Rows from block 3 of the image encoder of a small contrastive image-text model, named by matrix and row number. Rows with one number belong to one neuron. Each number is 128 + 24 x the weight over its row's rms, rounded and kept within 0 to 255. All counts start at 0.
After each neuron's rows are labels from the 100 images, of 14848, where the neuron reaches its highest value: "strongest on" is what is common among them. Only what is clearly more common there than usual is listed. The data: rendered rooms with furniture.
# fc1: MLP up (encoder.blocks.3.mlp.fc1.weight, 512x128), inputs 0-63
# fc2: MLP down (encoder.blocks.3.mlp.fc2.weight, 128x512, transposed), outputs 0-63

fc1.271 [143 115 130 143 130  93 117 146 145 143 119  87  75 144 116 164 148 104 134  94 109 120 135 104 178 126  99 121 139 121 134 131 156 118 124 136 107 132 148 176 148 107 119 124 139 183 143 108 133 127  95 139 130 101 104 141 127 148 115 117  97 119  82 105]
fc2.271 [120  90 124 102 100 152 137 123 159  84 118 148 128 117 135 149 124 125 127 106 145 126 127 145  96 137 115 103 140 122 125 136 146 109 143 137 116 161 115 106 134 139 120 108 105 118 139 138 146 129 159 137 131 118 135 118 169 141 128 107 128 174 148 106]
strongest on: count: four; robot; sofa

fc1.125 [117 121 111 139 145 150 143 122 132 149 100 137 144 108 110 148  92  77 154 125 115 107 123 151 119 142 120 139  99 119 158  81 160 126 122 127 124 131 100 114 122 115 127 132 125 110 168 137 122 135 114 127 119 145 138 141 129 115 175 141 175 162  97 126]
fc2.125 [115 111 128 100 127  93 124 151  94 131  97 107 139 134 118 123 120 111 141  96 132 168 117 118 133 135 161 158 112 156  92 129 145 132 144 135  78 137 145 157 129  96  84 118 123  80 151  96 113 122 126  78 101 129 121 146 151 115 170 120 182 166 132 148]
strongest on: umbrella; lamp; count: four; largest object: umbrella

fc1.99 [102 157 179 141 129 169 145  96 113 111 124 142 124 143 152 132 131 126 129 130 161 148  89 125 154 121 145 120 161 105 133 141 129 133 123  87 145 163  68 140 102  95 130 123 156  92 132 130 153 108 143 142 118 119 149 110 105 198 120 156 106 107 150 159]
fc2.99 [ 87 100 101  91  87 143 144 144 150 112 100 114 143 125 106 123 174 154 108 144 150 127 154 150 111 110  83 130 109 116 129 149  89  77 151 127 109 147 133 134 154 131 149 114 153 161 165 138 136 154 110 121 172  91 102 154 172  98 130  88 168 105  82 136]
strongest on: barrel; largest object: barrel

fc1.366 [133 133 120  92 186 165 138 123 146 163  85 124 133 132 126 143 171 110  94 125 128 113 113 186 151 160 129 158 126 150  78 107 115 139  97 116 112 172  75 167 122 168 116 129 146 119 150 171 154 134 124 118 140 122 133  85 128 164  80 116 147 103 150 146]
fc2.366 [102 107 152 118 113 136 119 148 135  89 103 107 157  93 113 114  87 109 173 128 130 168 158  81 130 109 149 133 154 100 145 133 144  65 114 137 155 118 156 114 136 153 140 110 119 140 104 130 131 111 144 112 126 153 149 119 107  63 142 144 110 132 130 114]
strongest on: barrel; largest object: barrel

fc1.85 [140 141 146 116  99 111 141 123 160 141 132 150 180 128 174 148 169 123  98 135  86 191 131 161 150 122 162 129 138 110 143 142 155 142 138 147 116 167  91 108 146 104 121 108 130 122  99 133 126 145 113 173  83 185 112 102 109 145 123 113 129 116 162 169]
fc2.85 [136 129 143  87 193 168 148  99 170 135 108 142 137 166 110 132 161 131 135 155 124 117 137  82 103 129 100 110 154 119 115 133 119 133 134 134 156  99 150 148 120 148 135 118 109 153 156 129 122 113 126 101 142 121 151  98  83 115  94 121 169  99 179 144]
strongest on: barrel; largest object: barrel

fc1.419 [111 128 135 135 116 132  92  79 113 126 133 185 106 144 143  94 128 123 118 105 100 123  92  98 107 145 121  95 116 130 121 153 151 138 147 115 132  76  95 108 158 132 141 127 151 141 134 132 148 136 159 110 117 131 150 161 119 136 122 139 125 108 173 138]
fc2.419 [116 102 157 171 125  97 162  95 142 128 163  81 162 138 109 137  95 139 120 144 111 118 164 105 128 135 135 134 123 114 123 164 107 123  82 160 138 138 112  97 111 122 127 153 129 122 120 137 135 158 106 141 126 128  98 107 155 144 147 120 115  95 133 116]
strongest on: umbrella

fc1.294 [117 117 121 130  89 111 145  97 166 147 126 114 111 136 136 123 147 180 141 189 106 124 132 137 133 167 121 131  80 147 113 148 151 101 104 153 110 146 109 158 141 108 145  98 129 115 178 158 136 112 119 138 167 128 153 131 128 148  98 152 137 130 112 153]
fc2.294 [150 118 156 133  95 107  80 135 125 109  87 117 114 176 156 150 109  97 121  95 114  98 144 120 154 110 132 115 104 125 120 131 105 135 139 127 108  98 138 133 146 111 136 155  98 144 129 132 129 116 126 132 123 148 173 149 145 105 129 162 167 130 121 110]
strongest on: black walls

fc1.154 [161 151 132 117 134 127 153 163 130 116 130  93 152 111 152 132 114 136 154 144 108  87 127 133 155 141  79 159 125 103 168 111 165  96 147 147 151 137 116 121 136 153 137 121 139 101 190 109 134  84 126 161 110  78 127 138 113 157 121 105 118 154 109 120]
fc2.154 [133 145 148 153 149 103 139 118 140 172 113 147 159  91 170 134 150 136 127 111 131 149 120 157 126 132 103 145 108 145 111 110 114 126 120 122 129 109 141 150 110 135 115  84 118 126 192 141 145 137  98  91 176 147 110 107 169 130 154  60 111 113 143  77]
strongest on: count: four

fc1.367 [132 174 137 130 112 125 135 113 103 100 129 125 138 155 119 124 109 157 176 123 118 144 139 102 121  87  72 135 155 128 106 199 141  96 134 138 117  95  75  99 176 169 139 137 138  99 130 141 103 161 158 119 123  99 127 127 118 104 100 124 142 128 141 133]
fc2.367 [ 90 141 132 105 118 138 131 162 111 122 105 158  93 114 124 145 111 122 109 140 122 111  94 118  71 108 169 190 113 164 140 105 108 135 129 118 188 139 128  87 112 124 123 129 127 154 140 138 145 130  85 107 136 127 151 100 112 118 104 144  77 131 132 167]
strongest on: count: four

fc1.172 [130 128 110 139 119  97 149 145 115 134 120 163 142 108  86 177 158 124 148  96  97 135  78 131 166 107 128 149  89 105 156 106 133 114 138 191 169 143  67 153 160  79 143  97 140 125 139 117 111 137 134 145 159 139 104 180 130 140 141  87 146 128 129 124]
fc2.172 [144 108 135 166 139 132 141 128 142 154 138 122 156 185 118 136  84  88 118 117 122 152 101 150 142  92  91 157 153 130 146 143 174 110 168 126 134 126 160 109 158 121 100 122 138 112  83 125 175 123 149 107 104 153 138 141 147 127 182 102 113 101 123  78]
strongest on: umbrella; largest object: umbrella

fc1.306 [143 136 180 122 131 142 135 134  90  95  84 121 115 130 121 168  78 124 113 114 107 123 120 102 124 131 116 123  97 118 145 124 122 139 152 154 157 142 109 112 132 137 128 100  80 115 124  94 137  87 120 103  94 130 158 122 116 152 117 110 160 168 138 125]
fc2.306 [ 86 126 126  93 133 114 117 142 156 154 116 149 152 114 132  74 121 118 112 130  80  79  91 126 153 148 151  99 143 110 130  98 168 135 125  96 114 116 160 138 123 146  97 122 105 138 143 108 163 139 149 131  99 127 162 107 140 106 150 106 124 127 141 116]
strongest on: umbrella; largest object: umbrella

fc1.106 [130  75  83  90 136 118 149  98 129 133 154  71 131 124 161 114 116 133  99 113 144 117 172 145 133 134 155  99 159 111 113 155 151 112  90 126 135 171 144 156 118 141 122 153 143 144 143 106 119 118 131 125 105 134 110 126 150 121 147  89 110 120 141  91]
fc2.106 [114 137 149 128 120 136  96 156  99 121  75 118 116  96 146 126 110 115 150 160  90 113 137 128 165 125 119 132  99 182 110 119 106 176 162 125 126 131 112 145 107 110  85 102 122 122  92  98 106 104 165 107 101 124 153 121 160 158 133 112 159  97 131 153]
strongest on: umbrella; lamp; largest object: umbrella

fc1.443 [118 141 153 136 154  97 159 120 117 131  69 114 132 122 113 122 143 143 112 130  94 149  97 116 143 170 150 149 178 138 131 165 138 165 136 103 140  94 108 103 106 107 148 123  86 108 126 128 122 138 157 124  99 129 108 115 138 135 142 117 130 131 163 144]
fc2.443 [129 114 138 123  86 147 135 110 145 164 189  99 124 158 137 151 143 159 159 133 126 107 163 133 112 125  87 100 105 130 126  94 143  95 130 155 157 141 138 159 157 161 103 156 172 156 120 117 129 126 120 136 152 135 120 152 134 137 134 171 103 121 129 112]
strongest on: black walls

fc1.361 [111  72 117 171 149 137 149 137 127 112 156 132 111 132 122 116 114 135 131 111 112 148 115  74 136  98 144 154  87 116 122 170 165 147  85  94 157 128 179 150 115 121 108 105 169 139 112 151 101 119 154 169 106 180 176 116 119 133 150 107 162  96 134 111]
fc2.361 [161 128  88  97 123 127 129 147 161 104 130 146 101  93 125 147 129  92 162 133 101 129 104 177 161 108  94  87 111 114 154 157 142 128 144 146 141 137 104 103 121 109 150 130 108 106 128 123 153  97 119  98 173  81 158 173 130 129 144 142 107 115 128 149]
strongest on: barrel; largest object: barrel

fc1.191 [120 127 197 152 108 113 134 126 104 128  83 138 149  97 137 121 126 146 147 113 145 177 168 128 160 148 134 125 146 146 145 120 134 161 104  79 123 133 122 140 137 133 113  84 203 105  85 109 137 153 112 111 136 128 145 112 118 152 141  83 136  89 124  83]
fc2.191 [166 104  85 124 173 142 174 118 162  98 154 138 103  88 131 128 145 130 123 154 113 111 126 162 137  90  92 141 119 115 112 132 141 137 140 161 141 125 134  99 136 116 128 135  82 124 187 123 140  87 152 168 112 123 142 141 136 107  92 151  95 137 130 136]
strongest on: barrel; largest object: barrel

fc1.216 [123 150 159 132 108 119 141  83 117 108 105 119 151 134 168 167 136 149  89 137 136 146 136 126  99 135 135 123 130 101 146 153 187  85 101 116 111 135 103  88 151 142 130  60 144 142 105 150 132 101 107 157 103 134 120 132 131 161 119 130 116  87 157 162]
fc2.216 [116  93 143 131 152 175 151 154 157 154 148 150 129  87 151 105 141 137 174 135 103 120 149 147 134 168  73  96 139 142 100 122 129  84 100 114  90  87 124 144 127 141 147 105 127 112 154 128 127 107 141 139 101 128 135 125 102  94 171 137 149 119 138 138]
strongest on: barrel; largest object: barrel

fc1.385 [163 133 144 124 137 156 132 153 182 113 152 114 154 148 154 166 145 106 103 149 145 163 118  89 158 148 132 145 194 156 137 147 132 166 128 111 138 107 123 135  98 137  89 125 117 131 117 139 141 178 111 131 107 140 152 102 152 149 122 154  90 137 150 175]
fc2.385 [120 141 130 100 120 114 132  89  77 140 105 119 121 148 110 122 120 139 173 160 124 117 162 137 119  96 123 102 109 114 107  98 122  95 147 154 153 181 147 123 174 123 149 145 145 109  94 122 125 106 173 123 153 107 109 167 140 140 163 122 150 146 110 150]
strongest on: black walls

fc1.13 [135 101 118 149 140  92 111 146 115 132 114 133 101 132  84 128  72 141  95 133 161 101 107 146 154 124 105 155 114 130 110 154  72 148 125 135 139 112 129 173 149 150 144 147 145 135 135 147 140 120 141  85 194 138 113 129 150 109 119 107  86 145  91 101]
fc2.13 [101 107 123 118 116 147 138 103 132 116 143 168 158 154 166 141 120 134 133 121 116 134 125 121 155 135 139  88 160 115 135 126 127 100 102 129 111 107 125  69  78  91 112 128 146 146 128  79 100  92 133 119 105 130 141 139 107 135  80 111 138  98 207 150]
strongest on: black walls

fc1.77 [128  88 139 119 154 131 126 129  89 138 121  22 130 121 144 153 133 116 125 110  75 107 108 113 116 139 116 168 128 128 144 153 123 123 126 177 144 163 155 147 130 131 146  90 127  68 144 171 124 120 136 165 134 156 146 155 150 134 169 127 151 148 116 152]
fc2.77 [119 163 163 183 172 125 137 135 153 157 125 116 130 111 158 121 156 126 151 113 126 104  76 125 110 123 141 118 126 146 111 115 168 108 117 124 147 113 162 119 132 138 119 143 130  68 128 107 135 131 105 139 132  60  84 119 132 134 140  74 108 108 124  91]
strongest on: black walls

fc1.176 [140 104  93 126 113 142 133  97 116 129 141 142  86 165 139 152 140 125 142 147 172 140  89 118 138 155 107  73 149  90 146 170 135 185 145 131 138 158 122 119 131  72 141 198 153 130 126  98 147 129 130  97 127 131 113 134 111 111 106 149 130 109 121  97]
fc2.176 [132  88 132 129 113 148 129 163 130 131 161 132 148 107 158 171 100 175 125 110 160  93 134 135 124 100  98 121 148 131  92 149 134  71 111 145 148 131 160 117 129 118 126 120 160 148 121 103 166 135 104 127 142 143 129 107 134 185 106  90 133 142 139 156]
strongest on: count: four; sofa; barrel; largest object: sofa

fc1.446 [101 146 150 152 101 119 105 138 127  74 140 139 133 114 124 124 177 173 120 134 111 133 144 165 105 143  86 150 140 172 154 139 139  99 129 161 141 139 122  57 102 127 173 103 137 122 111 113 125 122 155 164 153 115 153 140  88 122 168  84 113 121 122 113]
fc2.446 [150 103  97  99 156 129 111 146 110 159 128 149 125 152 121  80 114 123 114 125 134 121 123  65 161 127 176 122  75 100 103 115  63 141 153  83 145  96 127  97 136 137  93 142 155 133 164 136 179 133 100 107 134 117 141 134 155 143 112 156 171  68 157 132]
strongest on: black walls

fc1.467 [126 155 135 117 135 170 159  99 115 111 131 132  92 102 105 111  88 160 128 128 127 143 109 117 159  83 144 145 130 112 133 134  74 155 126 114 174 161 137  91 128 153 139 138 131 105  65 164 119 152 126  90 157 123 110 120 134 133 135 117 153 112 115 155]
fc2.467 [ 79 126 131 140  95 138  99 115 160 124 128 123 108 149 151  75 158 147 152 132 117 124  89 167 107 100 164 103 143 125 163 130 165  90 135 125  88 131 132 120 178 153 129 125 164 148 123 119 151 177 126 159 155 108 138 140 130 123 103 125 113 132 147 198]
strongest on: umbrella